From a checkpoint of a small masked image model.
Model: 48-pixel images, encoder norm layernorm, encoder width 320, decoder width 128.
Data: trained on larger renderings of crowded toy scenes, 22605 training examples, 146.1 epochs.
Rows from block 3 of the encoder, named by matrix and row number. Rows with one number belong to one neuron. Each number is 128 + 32 x the weight over its row's rms, rounded and kept within 0 to 255. All counts start at 0. After the name is the row's rms in percent of the matrix's.
# fc1: MLP up (encoder.blocks.3.mlp.fc1.weight, 1280x320), inputs 162-215
# fc2: MLP down (encoder.blocks.3.mlp.fc2.weight, 320x1280, transposed), outputs 162-215
fc1.4 051 [ 80 163  95 111 177 135  90 130 118  64  74 111 164 103 178 133 120 105 113 102 165 117 163 106 155 148 101 148 128 137 136 135 126 148 161  65 139 103 119 141 103 105  78  81 122 154  83  83 170 119  87 106 166 132]
fc1.5 085 [ 74 142 138 107 118 141 122  99 119  95 179 162 110 108  93 139 113 192 109 139  75 138 122 136 121  92 210 153 163  77  85 128 133 142  93 152 101 105 141 117  44 182 138 130 135 136 133  95 149 105 115  91 120 101]
fc1.6 086 [146 107 125 138 163 114 141 125 154 115 119 189 117 178 159  94 149 108 144 135 101 103 111 106 162 120 102 134 121 133  90 131 174 170 146 136 113 150 110 112 178 133 108 117 101 123 120 132 114 178 196  91 106 170]
fc1.7 066 [ 85 152 187 174 117  74 170 121 123 144 114  86 134 117 121 209 157 122 138 102 169 179 169 182 104 123 176 174 123 116 126 114 211 148 125  66 127  65  65 110 117 153 155 137 135 115 155 117 115 138 115 153  84 131]
fc1.8 113 [110 133 131 103 140 122 157 158 132 109 158 127 169 143 104  67  94 122 107 107 117  78 115  97 123  71  73 150 107 149 119 156 129 158 134  95 201  96 138 157 134 110 159 139 227 104 180 131  89 125  74 153  74 130]
fc1.9 108 [147 146 129 157 172 131 162  98 105 122 130  72 169 136 177 159 125 107 191  82 111 132 149 118 107 137 113 122  63 159 102  95 124  98 155 188 136 112 153 132 140 185 113  95 155 147 107 139 124 158 187 103 121 164]
fc1.10 149 [143 137 124 188  85 126 154 179 188  66 150 140  93 165 122 155 144  92  69 104  91 115 138 156  61 130 186 103 170 177 176 109 143 130 141 129 134 116 103 162  44 196 164 121 128 130  89 104 108  93  92 133 155 130]
fc1.11 087 [160  88 153 125 143 134  98 176 174  84 123 162 128 166 126 129 100  92 125 120 114  84  92  78 106 103 101  91 131 153  58  84 119 108 144 127 110 171  51 211 172 157  91 147 109 138 149  96 147 149 135 162 150 122]
fc1.12 103 [134  91 122 121 168 185 107 139 113 136 163 111  75 157 130  91  89 179 142 142 150 171 111  85 145 155 202 109  76 129 121  98 115 103  83 100  56 147 148 138 150 170 137 113 174 193 166 113  97 128 110  90 185 123]
fc1.13 113 [116 131  78  84 158 118 182 120 138 107 155 142 174  62 144 136 103 105  99 153 168 117 142 132 139  77 163  81 160 132  57  93 106 144  96  66 152 102 145 158 103 155 152  97 165 164 144 116 192 100 121 112  93 130]
fc1.14 082 [158 163 157 171 132  69  66 109 103 121  98 188 111 100 101  80 160  86 128 150 114 186 121 139  90  88 168 199 158 159 144 135 182 133 167 149  79 218 113 139  97 131 112 138 164 128 147 133  79 172 129 163 155 113]
fc1.15 038 [139 111 120 228  89 138  38  63 136 143 166 114  90 132 255 137 142  74 145 129 117 177 167 150 147 201 136  63  61 133 172 117  99 122 105 149 112 129 123 149 147  68 153 147 117 124 136 122 110 127 138 128 113 140]
fc1.16 076 [118 137  95 103  67 194 138 165 183 181 103 115 115  94 186  96 124 101 126 112 149 127 152 116 156 192 150 143  62 138 124  99 123 115  95 115  95 121 160 105 163  97 159 126  97 154 106 124 150 178 143 127  46 179]
fc1.17 106 [159 131 107 126 153 115 122 165  91 201 125 153  77 146 100 187 122 124 138 175  80  59 126 150 137  70 106 179 128  92 183 123  79 168 132 108 157 155  78 115  77 154 155 128 151  81 131 142 173 146  95 180  95 107]
fc1.18 042 [122 127 120 178 103  93 132 154 184 166 140 142 134  98 189 163 107 133 175  59 179 110 146 129 105 169 126 169 123 173 123 142  73 170  94 134 125  79 154 149 166 148 140 132 163 155 132 107 176 130 132  95 136 121]
fc1.19 072 [184 134 153 151 151 148 125 100 156 131 118 133 117 101 119 119 119 137  71 152  91 137  95 163 115 171 136 105 171 151  56  79 125 151 137  84 152  86 111 119  85 152 166 114 170  95 134  98  98 117 112  74 135 122]
fc1.20 109 [ 65 139 153 107 164 130 106 124 159 170 143 195 107 179 123 147 152 123 155 116 137 136 164  95 136 115 120 139 119 141 166 165  84 110 100 150 134 105 168  97 169 164 166 104 138 132 138 151 218  89 134 171 106 116]
fc1.21 040 [128 141 150  49 127 129 118 129 105 121 148 209 100 138 140 137 126 106 113 164 188 108 141 167 162 141  85 109  62 153 133 121 129 131 155 181  89 117 127  87 106 121 158 125 169 121 105 138 147 140 227 177 125 134]
fc1.22 060 [134 103 189 182 113  75  99 134  96  97 125 129 155 102 121 143 144  81 128 120  96 106 159 144 114 131 109 166 118 180  92 141 148 143 122 181 145  77  83  78 155 135 178  50 146 114  69  60 164  99  97 129 116 110]
fc1.23 111 [102 188 173 105 152 142 147 142 108  89 110 174 121 111 161  95  58 123 153 127  84 168 172 124 108 103 159  70 173  88 182 122 180 110 124 180 223 131 144 205 115 166 148 135 108 134  82 113 186 186 164 122 106 123]
fc1.24 122 [142 100  98 118 172 150 133 120 123 136 157 133 113  98 130 177 131 115 188 125 161 137  81 162 148 110 104 132  62 161 114 132 133 157 112  98 122 187 108  48 180 135 158 109 157 149 142 165 151 110 120 153  98 177]
fc1.25 104 [142 166 125 149 126 103 112 159 148 132 149 157  67 177 130 119 129 136  77  93 152 122 110 145 137 166 108 156 153 149 160  65 111  99 160 117 118 103 130 100  79 173 100 129 171  95 138  87 122 154 115 139 131 105]
fc1.26 108 [ 98 119 105  94 156 115 138 116 148 137 125 155 110 160 169 136 119 178 118 114 149  82 124 132 154  98 127 129 162 122 122 108 126 186 155 126  83 170 133 177 159 161 125 121 117 150 108 131 124  88 140 145 155 107]
fc1.27 094 [213 116 109 111 107 131 147 139 134 129 180 130 135 197 146  78 130 103 103 126 167 150 123 122 125 137 107 133 105 164 203  70 144 123  91 141  67  83 109 134 124 158  79 146  87 124 162 147 223 175 128 146 140 131]
fc1.28 044 [139 202 145 117 131 193 182 140 165 133 118 133 134 109 146 151 130 142 145 160 133  95 162 137 115 113 101 112 128 151 148 128 102 159 131 163 117 148 110 125 121 104 115 159 159 212 103 143 177 124 183 106 137 127]
fc1.29 054 [131 166 129 130 137 222 116 139 149 157 137 105 189 117 113 145 102 132 157 100 100 113  85 152 134  86  44 106  61 157  81 170 149 138 111 176 128 124 126 108 126 166 167  87 167  81  71 143 126 103 153 178  89 120]
fc1.30 054 [182  92 124 115 108 174 107 144  96  92 107  65  67 156 151 104 126 142 131 157  86  94  93 120 180 179 153 133 141 145 138 146  86  64 132  98 109 138 120 116 175  99  98 138  90  96 183 131 162 144 123 184 155 152]
fc1.31 096 [115  93 125 144 127 169 142 112 137 102 158  89 110 112 124 121 140  87 161  96 170 159  72 130 161 162 123 109 110 155 172 160 133 183 143 110 186 137 102 156 156 139 113 159 131 118 113 111  93  81 172 116 162 117]
fc1.32 056 [120 146 105 186 124 146 177 128 162 110 186 115 141 117 131 135 148 109 111 106 104 115 144 196 118  95 111 120  78  98 123 159 122 117 114 159  75  33 108  89  79 107 125 111 162 142 161  83 144 123 142 118 113 108]
fc1.33 062 [178 119 118 121 125 126 108  95 123 120 140 189 149 150 144  75 151 124 146 136 139  37 162 111 107 173 114 170  80 161  95  83 100 104 109 197 151 106 120  83 108 205 174 119 159 145 105 100 114  98 151  93 145 129]
fc1.34 094 [122 132 173 134 140 137 144  96 102 112 149 152  99  71 117 204 178  73 129 149 136 147 135 111 137 132 136 129 142  65 112 140 112 179 139 131 158 135 178 133  75 150 140 152 182 168  87 113 159 140 121 107 116 105]
fc1.35 079 [106 143  61 120 131 102 183 150 123 119 104 100 163 192 178 141 121 137 157 131 153 143 147 125 122 102  86  87 159 150  82 114 151 155 117 139 125 121 131 115  68 160  62 124 136  72 150 161 134  94  95 143 130 173]
fc1.36 128 [140  98 178 149 176  79 105 151  90 152 173 152 120 132 125 219 113 110 170 182 137 175 132 131 167 112 114  68  89 137 128 132 161 156 126 142  92 128 128 110 128  91 152 106 122 139 108 163 120  93  60  86 180 124]
fc1.37 120 [111 155 129 146 122  96 128 101 132 105 174 154 149 142 109 140 148 152 153 102  82 152 135 123 137  98 140  87 145 180  89  90 113 169 137 117  78 125 142  77 148 137  72  88 120 109 128 195 121 123 132 163 153 176]
fc1.38 057 [ 97  69 108 137 123 173 118 160 116  92 158 134 131 172 118 169 134  93 166 148 135 105 163 105 148  94 115  99 100 154 117 130 103 107 121 168 170 127 127 113 134 115  72 137 141 111  64 100 139 135  59  98 122 142]
fc1.39 124 [121 114 143  63 111 101 120 111  84 152 147 128 125 164 121  89 112 165 102  92 142 119 104 155  69 113 135 126 104 118 163  69 141  92 110 144 170 138 118 197  91  92 146 131 132 141 151 139 159  91 109 188 152 146]
fc1.40 129 [ 68 138 177  90 126 102 106 101 147  62 188 146 118 118 112 101 144 138 121 105 119 184 145 130  78 159 115 186 146 186 139 114  83 107 120 120 110 115 130 130  73  70 110 120 163 130 133 104  87 139 136 117 198 135]
fc1.41 061 [135 174 104  99 139 124 113 178 114 137 100  86  93 145 151  86 105  85  55 102 175 157 170 125  35 154 168 126  68 151 161 172 115 160 185 122 158 106 133  54 110 158 163  69 109 170  92 151 130 137 111  95 141  72]
fc1.42 063 [ 56  81 159 106  79 113 130 119 100  51 143 136 139 130 119 181 135 163 102  95 165 138  96 150 160 121 131 178 106  68 121  79 140 136 153 157 159 145 101 105 134 189 141  90 161 135 135 131 138 144 110  53 118 102]
fc1.43 055 [170 115 111 123 113 151 111  74 156 105 149 139 144  38 110 125  74 178 109  68 140  84 166 150 162 167  89 105 128 146 125  60 138 116 141 129 124 152 103 188 112 118 166 147 177 117 101 116 147 128  97 123 122 146]
fc1.44 085 [106 128  71 140  82 139 156 110 109 109 179 120 117  39 104  58 116  97 137 148 170 179 125 100 128 129  75 100 187 151 151 135 149 144 118  97 146  79 107 165  96 107 106 158 146  95  70 121 160 136 119 143 165 162]
fc1.45 122 [159 150 115 131 162 209 118 186 120  86 134  83 113  42 140  95 214 132  86 110 122 146 173 159  95 150 132 114 145 107 197 156 115 184 146 144 125  94  92  95 158 166 116 143 131 122 155  97 122 161 142 108 108 103]
fc1.46 103 [ 64 120 163 113 151 157 148 166 177  81 123 115 156 115 161 100 131 105 178 125 162 108 129  98 145  77 181 135 136  83 109 136  76 167 121  94  87 149  71 224 196 121 146  92 115 157 161 129 146 152 112  99  95 111]
fc1.47 068 [165 136 156  96 112 195 105 160  60  72 109 134 116  99 122  75 140 124 117 163  87 148 145  87 141  95 145 199 163 201 139 147 159 112 156 150 102 147 156 174  75 135 100 119 148 145 131 181 171 160 123 121 110 145]
fc1.48 073 [122  70 133 115 145 118 145 141 129 178 133 152  77 140 106  80 133 144 119  93 106  79 115 100 180  91 174 148 165  90 134 108 130 106 124 125 108 147 100 146 156 162  89 115 185 105 156 164 109 189 129  47 166 115]
fc1.49 111 [118 116 112 122 115  81 145  96 108 167 138 184 127  52 126 166 128 135  85  86 102 158 172 155 119  84  81 164 157 129 113 162 141 131 181 146 179 131  80  74 120  87 176 139 128 114 125 132  56 105 123 106  91  77]
fc1.50 036 [113 141 124 124 114 154 103  94  90 173 172 174  92 118 203 116  88 144 138  31  96  78 128  98 140  87 164 156 153 170 186  90 138 173  58 129 134  94 148 154 111 168 146 141 127 112 124 122 141 176 183 112 167 165]
fc1.51 058 [ 83 112 147  90 115 147 104 138 112 143 112 175  98 159 190 154 136 156 146 128 138 106 172 136 141  98 111 142 120  95  94  98 116 112  96 114 125 177  73 105 151 101 161  67 184  86 153 111  82 120 117 135 122 100]
fc1.52 120 [ 86 132 153 140 164  98 209 124 111  66 121 180 108 142  93  79 122 112 148 128 132 169 122 167 125  95 120 182 136 145 143 135 108 122 112  87 127  86 110 133  85  52 117 107 140 167 143 133 154  87 123  99 145 176]
fc1.53 071 [125  87 116 131 131 104 112 152  79 140  79 190 150 124 139 184 127  89 183 122 117 167 145 112  81 115 106 110  91 154  65 122 121 133 108  76 102  94 127 140 148 124 151 159 208 114 187 103 143 140  58 129 124 133]
fc1.54 113 [ 36  92 145  99 152 139 135 161 136  94 101 170  87 101 149 120 114 152 141 122 182  84  96 169 180 140 112  74 100 128  72 117 109 142 144 108 128 166 124 119 153 108 111  86 122 176  99 102 170 120  92 113  85 107]
fc1.55 112 [148 148 145 102 145 148  72 130  77 184 125 156 144 168 110 148 131 155  75 114 100 148 121 175 151 143 193 111 149 160 108  90 157 151 140 135  98 122  98 140 129 156 123 123 132 148 147 191  94  51 100 125 137 117]
fc1.56 098 [ 71 119 116 130  93 161 139 129 160 166 160 178 172 102  87 127 146  92  83 156  96 153 129 166  91 125 117  93  60 141 234 151 117 111 107  94  82 180  57 143 105  89  88 149  93 145  87 134 137 150 160 153 202  93]
fc1.57 031 [146 152 166  29  98 126 145 141 121  87 184 111  83 100 126 124 142 108 125 159 107 173 141 157 141  86  73 144  68 141  66 111 156  92 104 187 148 104 158  98 122 127  59 142 151 128 131 107 121 180 179  98 103 101]
fc1.58 131 [152  92 141 141 163 178 125 152 122 138 130 126 108 192 113 146 112 143  69 129 126 135  62 102 121  98 145 101 121 121  85 138 116 123 115 108  58 126 168 124 154  94 124 108 114 116  98 133 172 146 110  83 126 163]
fc1.59 125 [119 126 162  64 158  92 148 107 121 112 143  99 119  92  56  96  70 152 187 164 121  79 114 123  69  87 185 205 147 139 127 135 178 139  51  83 154 135 128 170 106  91  71 111 122 144 194 138 186 176 103 165 119 142]
fc1.60 048 [159 151 145  84 167 169 142 109  94 153 166 151 130 140 162 161 138 123 121 137 108 131  79 141 155 168 115  82 113 110 158  81  63 174 145 152 185 133  98 117 133 107  98 125 148 164 134 141 147 101 163  55 127  90]
fc1.61 098 [108  96 107 130 172  90  95 129 125 183 125 118  98 183 117  93 108 105 155  81 127 132 144 140 117 108 131 157 149 127 101  64 126 151 119  81  90 143 125  63  92 107  88 136 208  98 107 126 138 147 126 110 147 164]
fc1.62 145 [121 144 209  55 103 197 165 119 114 127 118  98  93 122 104 130  41 122 105 121 130 130 153 154  99  96 181 122  87 154 134 131 124  84  89 171 165 109  95 126 131 140 113  93 110 134 132 151 110 151 125 166 151 104]
fc1.63 115 [169 131 122 123 149 142 108 131  92 176  96 153 128 151 125 134  84  85 153  91 103 207  76 135  92  88 105 117 198 172 148  82 180 159  80 126 143 148  76 120 112 136 134  96 101 141 137  98  99 143 102 142 138 142]
fc1.64 046 [139 106 116  79 146 164  57  70 162 145 138  73 159  77 132 158 108  57 128 121 186 119 180 197 118 161 138 139 179 104 127 132 147  92 108 132 149  92 124 108 130 127 165 142 162 145 151 146 146  94 116 143 176 118]
fc2.4 050 [128 148 177 142  96 188 138 154 152  96 153 175 105 124  99  95 111 131 139 161 171  99 125  99 118  98 111 112 123 127  97 183  98 114 117 177 126 155 136 155 149 120 152 168 172 112  49 111  92 135 178 124 145 106]
fc2.5 096 [106 166 142  40 132 123 154  76  74 105 129 110 124 172 168 137 162  38 122 148 109 169 227 174 135 126  86 100  92 112 142 180 111 127 107 110 125 141 123  97  99  83 143 183 150 121 189 109  85  74  97 123 104 116]
fc2.6 095 [131 124 174  84 108 175 150 139 139 149  58 148 167 175  88 157 130 133  94 102 135 115  82 172 101 162 104 142  90 120 155 158 117 133  86 111 193  99 115 124  77  78 100 117 211 100 110 124 171 117 142 117 142 170]
fc2.7 061 [126  95  90 103 155 131 170 120  83 103 153 123 104 114 107  67 130 135 158 101  56  89 128 114 142 162 121 130  62 168 159 126 182  97 159 142 111 162 139 114 157  60 164  65 100 207 116 134 156  45 210 145  90 116]
fc2.8 105 [161 127 133 164 139 163 118 119 164  82 136 160 122  95 177 140  89  99 134 112  97  58  45 108 132 169 144 122 141 190 137  93 162  98 142 120 103 104 102 142 158 107 103 100 101  88  89  99 132 168  99 150 124 149]
fc2.9 108 [ 50 133 108 127 137 164 128 199 156 172  89 158  96 143  82 120 146 142  65 135 139 140 116 106 135  74 169 114 126 131 155 188 131  99 129 111 119 100 145 132 149 155 104 111 150 115 109 106 154 114  71  76 165  81]
fc2.10 137 [140  91 116 143 138 107  97 104 159  99 176 110 138  93 105 191 104 183 153 111 164 134 130 105 228  85 129 144 146 161 142  67  79 123 120 157 104   8 103 117 160 139 123  69 125 112 141 164 147  97 148 118 185 146]
fc2.11 090 [ 57 138 115  70 173 142  36 157 116 142  90 169 116 113  30 106 168 152 137 160 153 192 171 185 156 119 141 137 125  91 119 125  87 178  93  70  74  96 161 159  92 149  99 107 123 115 148 150 137 138  54 142 123 120]
fc2.12 107 [ 91 105  91 148 114 119 129  74 136 100 146  83 141 106 145 109 129 124  76  40 100 148 136 143 147  88 117 145 117  67 100 151  89  74  49 118 137 130 182 155  90 168 144  74 122 118 144 136 181 174  94 141  97 158]
fc2.13 139 [177 168 128 131 150 124 142  90 100 189 155  73 155 133 134  87 113 134 116 151  82  66 159 133  71 147 175 183 134 140 209 152 101  85  87 106 134  46 117 102 154  73 143 141 129  97 144 160  67 179  96 180 141 122]
fc2.14 076 [142 161 162 100 123 150 154 167 134  72 140 151 138 151 121 100 131  98 167 147 218  85 158 175  67 133 125 112 169 128 154  89 175 150  92  94 202 109 112  77 115 133 147  87 125 165 131 125 100 167 134  91 153 113]
fc2.15 036 [112 132 161  96 195 132 178 160 144 129 129 160 128 112  80 131 106 145 120 112 144  54 132 108 147  46 129 179 187 130  95 166 135 156 118 115 188 128 205 109 141 157 150 135 118 130 102 120 142 112  81 149 135 147]
fc2.16 068 [116 123 160 100 173  96 132 122 134  63 176 121 137 131 103 117 107 108 121 103 155 106 119 139  42  96  82 151 178 119 135 165 187  89  97 172 114 121 152 166  96 137  90 145 181 191  55 163 122 122 107 167 133 161]
fc2.17 110 [ 78 131 127  57 117 155 133 165 115  82 100  78 131  52 131  87 126 145  96 126 206  97 126 197  96 121 115 103 111 164 137 150 160 105 109 121  96  31 116 115 107 144 119  64 129 130 155 175 184 158 143 142 163 154]
fc2.18 039 [174 147 134  99 150 136 146  72 107  86 190 145 108 156  73 159 161 111  55 149  93  72  90 123 113  81 130 116 150  93 144 113 158  79 126 120 150 129 148 142 107 122 144 147  77 118  99 163 107 100 107 127  89 180]
fc2.19 073 [ 59 137 150 153 101  98 140  90 112 120 193 114 108 124  93 136 175 128 164 106 104 132 156 129 139  87 163 144 165 115 126 112 108 127 141 145  78  83  86 144 100  53 125  90 143 119 107 245 135 135 179 170 198 109]
fc2.20 113 [134 178 100 140  98  93  87 123 164 128 160 148 187 133 161 134 206 133 135 143 150 102 128  81 107  97 132 130 145  91 157 112 123 101 197  97  59 145 130 113 107 128  99 159 178 126 128 119 141 162 185 131 126 133]
fc2.21 043 [116 151 129 173 131 161 123 133 158 159  73 113 115 105  61 166 121 134 171  86  85 136 110 120 147 120 103 140 184 112 127 175 110 119 118 104 136 132 161 161 113 133  77 175 134 127 142 127  72  95 102 118 120  78]
fc2.22 060 [105 130 109 176 156 118 138 123 151 126 122 130 108 123 105 143 132 135 130 160 104 150 136  71 107  86 178 132  98 159 149  78 177 153  67 167 162 121 206 112 132 123 171 118  84 143 144 123 136 118  89 134 172 119]
fc2.23 107 [135  64 121 124 116 132 135 109 102  76 100 151 131 171 109 150 122  88  86 124 131  96 154 154 134 194  91 157 173 154 173 125 141 142 115 142 116 116 184 111 150  24 143 125  91 100 119 116 143 131 146 149 157 118]
fc2.24 123 [107 151  94 175 102 112 143  87 163  87 111  70 192  93 100 116 134 141 115 162 101  82 117 123 127 172 103 101  51 113 162  94 133 116 176 166 124 140 122 169 155 174 112 143 177 134 107 166 125  64 172 175 182 153]
fc2.25 091 [163 126  88  92 137 171 184  91 113  47 141 211 163  93 115 146 105 136 150 125  73 190 159 125 190  93 168  93 121 148 184 105 185 184 136 138 135 108  73 184 184 101 151 162 108 186 100 102 100  39  80  97 169 122]
fc2.26 102 [118 122 155 147 147 112 188 114 124 144  79 164 134  69 128 129  97 144 125  40  66 139 142 159 115 144 155 190 138 141  99 130 159 129 175  89 154 145 131 191 109  91 179 118 119 114  86 164 161 130 157  90  98 100]
fc2.27 089 [166 146 125 131 152  91 109 116 125 140 139 148 159 128 163 166 115 150 119 101 159 110 139  77 191  93 117 228  81 128  99 172 141 135  94 122 103 123 136 121 144 124 150  78 132  75  93 132 132 109  88 107  87 136]
fc2.28 046 [119 135 130 164 109 149 102 153  95 157 159 136 116 149  49  88 128 158  94  78 151 131 125 122 151 153  91 201 110 183 107 131 147 117 170 140 126  94 128 134 195 145  91 170 112 122 181 100 131 176 112 131 164 118]
fc2.29 049 [153  60 125 128 150  85 141 110  74 197 140  80 113  94 141 131  95 138 146 148 128 116 157 152 148 158 160 114 144 189 179 121 117 138 148 110 124 150 148 128 133 140 105 122 104 171 129 118 164 184  84 113 170 113]
fc2.30 052 [160 145  80 146 136  99 172  67 122 130 182 130 161 117 155 127  34 126 130 158 197 151 160 122  96 139 124 145 133 129 104 157 144 137 128 136  97  81 122 161 128 178 165  92 115 147 107 133 194 129 146  87  93 138]
fc2.31 094 [ 80 188 154 126 119 201 147 106 131  79 139 110  99 129 124 164 137 127 190 143 104  68 180 109 164 157 128 170 110 148 152  73 121 130 176 140  63 107  50 184 104 112  90  97 155 177  96 188 163 115 167 113  78 136]
fc2.32 055 [162  63 152 123 128 112 129  81 102 159 112 146 141  80  76  83  91 148 154 100 160 111 160 133  88 100 164 106 114 147 190 106 171 165 115  72 178  97 167 172 130 105 127 103 112  91 122 184  50  83 105 123 180 111]
fc2.33 067 [ 90 166 166 160  59 157 126 204  76  94 161 173  91 112 152 167 154 102 163  94 164 154 145 165 159 162 143  92 109  98 103  88 117 109 105  90 122 152 110 110 118 125  50 115 115 168 184 150 132 108 107 150  81 118]
fc2.34 092 [ 80  58  97  96 193 119  81 152 125 123  96 137  81 138 136 117 147 171 127 181 119 100 174 140 108  93 123 112 135 151 127 120 171  76  84  80  54 124 102 122 175 168 119 117 106 105  52 174 144 115 146 100  79 145]
fc2.35 074 [ 66 143 145 126 118 180 165 107 190 159 116  92  95  94 134 139 103 131 128  99  82 123 134 119 103 121 158 200  80  94 193 160 104 112 123 120 114 144 137  41 181 113 118 150 137 165 101  99 168  63 103 126  95 109]
fc2.36 129 [149 102 100 111 142  86 170 141 122 120 114  58 115 104  83 137 148  77 125 151 117 108 143 118 138 114 132  93 173 164 187  94 116 103 174 129 112 139 112 131 165 146  98 124 213 146 183 129 135 113 172  99 121 130]
fc2.37 107 [132 155 139  75 111 154 111 142 114 146 113  35 133 116 120 120 158 125  68 134 138 108 180 135 196 158 102 140 107 105 129  63 144 106 136 109 122 129 111 146 131  94 142 114 115 181 116 118 130 165 104 102  71  68]
fc2.38 057 [147 169  96 164 176 104  76 119 140 127 138 159  91  99 100  98 110 119 111 112 105 139 125 112 106 200 100 126 107 154 161 162 164 177  97  96 111  85 169  72 153 127 154 183 120 128 140 101 143  48 173 111 165 103]
fc2.39 118 [ 70 116 191  99 148  82 134 142 135 147 135 164 104 133 167  71 128  46 109 120 145 126 163 160 100 163 130 151 138 122 127 130 116 177 136 138  85 133 127  78 105 107 126 149 111 147 120 166 139 133 143 125  84 168]
fc2.40 132 [161 136  91 162 143 137 153  96  89 144 125 115 119 125 136 146 134 102 160 173 123 119  97 131 197 111 121 117  92  69 103 120 210 118 196 181 122 113 138 136  77 137 112  74  67 172 108 107 179 163  97  92  96  92]
fc2.41 063 [140 160 104 130 118 110 209 122 134 147 151 110 107 120 108  94 183 140 114 107 140  99 115 146 176 145 147 190 126 130 115  88 180 126  67 121 122  83 167 158 151 120 107 150 122 103 129 136 140 139 126 143 176 119]
fc2.42 070 [140 132 126 148 160 147  97 107 165 150  90 123  60 135 122  94 120 174 135 132 142  81 114 131 123 139 134  92 128 137 154 131 116 222 128 164 131 131 166  72 120 156 139 152 102  47 112 165 127 142 161 163 128 123]
fc2.43 058 [126  47 103 112 151  96 140 134 104 124 120 165 150 148 119 103 208 163  59  79 140 130 135 133 117 142 182 102 136 107  89 177 108 191 132 160  94 137  78 122 128 106 110 129 122 169 131 210 130 196 154 119 136 125]
fc2.44 093 [140 104 202 110 133 180  93 167 131 156 127 133 116 184 168 165 175  82 163  25  99 155 162 140  93 101 183 104 125 105 130 111 109 149 147  93 123 139 156  76 111 130 167  98 140 148 173 158 153 102 130 197  83 137]
fc2.45 120 [149  75 171 180 134 135 117 149  84 127 127  86 114 123 134 166 139  70 195 145 125 207  91  59 156 134  90 115 151 117 178 144 112  71 114 102 109 150  91 103 143 124 105  95 188 120 125 183 112 123 127 104  99 197]
fc2.46 109 [ 77 113 140 136 153 150  82 200 179 110 139 103 106 131 102  79 123  90 165 101  69 114 169 109 135 166  87 153 131  74 110 142 168 100 149 149  92 106 146  48  88 107 153 117 128 183 163 123  96 170  95 153 100 122]
fc2.47 074 [151 134 150 135 154 112 100 151 127 160 140 115 153 124 193 165 117 130  91  73 155 157 177 163 119 169 133 134 150 126 130 150 100  73 123 101 136  88 119 111 205 130 172 151 118  56 162 182 113 145  80 117 108 159]
fc2.48 072 [146 165 111 139 115 118 150  93 127 116  75  91 146 114 149 169 115  82 130 144 116 129 145 163 157 143  90  58 131 152 116 105 160 122  80  85 150 109 158 138 111 132 130 146  84  73 107 113 178 109  62 157 180 109]
fc2.49 106 [134 113 147  69 104 151 167 131  96 141 166 146 192  90  71 175 110 143 127 123  49 118 186 156 116 120 155  99 113 121 107 128 131 157 185 119 169 122  38 116 100 138 127  67 172 171 117 152  83 132 150 134 112 181]
fc2.50 035 [117 113 133 121 127 158 152 138 162  45 176 127 143  97  94 122 152 117 134 164 104 162  70 158 116 158 118 135 137 101  58 139 137 134 126 157 150 130 140 145 146 164 161  95  26 154 152 114 155 146 103 149  75 114]
fc2.51 064 [157 151 139 161 132 169 167  63 120  69 140 114  72 108 111 147 191 157 135  83  96 185 106 143 101 120 174 138  87 120 159 108  99 158 108 114  61 123 168  82 110 120  86 145  84 134 127 169 157 100 142 151 181 181]
fc2.52 128 [153  99 111 161 147 167  79 113 157  83 104 172 152 143 189 106  88 128 184 119 140  88  92 131 134 189 132 125 126 143 149 102 150  88 164 116 139 137 133 145 109 103  90 114 102  62 110 150 102 112 115  81 153  91]
fc2.53 075 [144  83 116 187 143 151 161 153 130 119 137  98  86 103 137  67 111 182 133 107 124 123  99 141 136 104 166 129 143 129  98 165 147 110 119 188 157 145 119 104 140 151  75 163 130  81 148  90 125 115 142 146 123 152]
fc2.54 133 [171 118 132 114 151 168 127 190 101 128 120 110  68 148 140  99 140 133 153 136  84 100 106 113 122  70 148 158 159 115 115 146 153  86  72 106 104  71  86 165 171 141 176 126 116  61 159 102  91  95 143 164 146 153]
fc2.55 112 [128 137  29 128  79  81 112 117 147 151 132  98 155 149 126  89 119 159 233 114 183 133 156 123 146 109 109 134 180  61 132  82 104  95  92 122 135 166 107 113 129 170  82 129 201 120 150  83 119 164 143 146 164 182]
fc2.56 101 [ 63 169  64 121 154 137 154 133 120 138 146 139  81 121  73 132 180 125 177 139 114 168  88 145 126 151 112 105  84 131  75 138  66 144 155 137 183 110 141  50 170 120 137 153 205 176 131 171 111 140 110 151 151 125]
fc2.57 034 [101  93  98 183 104 134 114 191 100 158 174 164 140 160 118 121 140 188 112  88  92 132 103 201  95 113 182 164 160 140 126 152 101  92  93  88  91 159 166 146 145 127 180 167 109 171 141 140 142 119  76 156  80 149]
fc2.58 124 [166 201  73 109 148 129 142  95 118  72 128 174 111 113 159 122 124 123 138 139 120 134  95  85 155  87 133  82  75 145 145 136 138 207  80 121 183  97  92 134 141  94 118 118 124 170  81  91 171 111 179 100 117  95]
fc2.59 134 [108  92 126  73  84 151 143 113 142 162 118  95 147 139 180 130 146 102 146 104 121 161 150 196 164  51 137 126 165 187 115 127 122 169 173 107 153 154  91 132 179  99  75 172 124  91 138  53 145 168  87  92 140 164]
fc2.60 049 [142 151 147 158 142 102 177 141 155 111   5 129  79 123 123 138 121 197 116 160  53 151 134 106 135 114 143 160  88 118 137 111 163 130 148 145  70 130 153 160 137 114 151 131  95 130 121 149  89 165 137 146 114 114]
fc2.61 099 [125 142 110 158 117 105  94 136 106 111 116 102 143 135 110 109 147 150 112  78 110 106 124 159  96 149 101 140 161 154 120 134 161 109  46 131 110  99 109 123 169  98  92 137 157 136 148 130 103 131 163 132 158 113]
fc2.62 141 [ 93 101 157 193 117  85 113  95  96 149 133 141 141 143 174 194 142 115 140 163 139 108 109  49 113 159  82  60 106 137 164 138 158  96  82 165 132 102 135  83 123 122 126 143 186 156  87 110  88 143 122 152 136 148]
fc2.63 107 [159  84 151 157 160  89 142 133 186 129 147  94 188 128 171  79  85  98 125 128 239 111 112 128 116 130 180  70 142 181 151  78 125 125 121 114 166 141 125 139 147 123  62  93 175 169 120 115  95 168 140 132 137 148]
fc2.64 047 [168 150 123 133  93  98 162 129 141 115 106 181 160 123 112 108 134 107 117 165 140 137 114  82  61 106 178  89 168 171 152  92 131  79 135 199 122 148 128 184 172  95 147 199  89 154  81 135  76 187  55 111 121 120]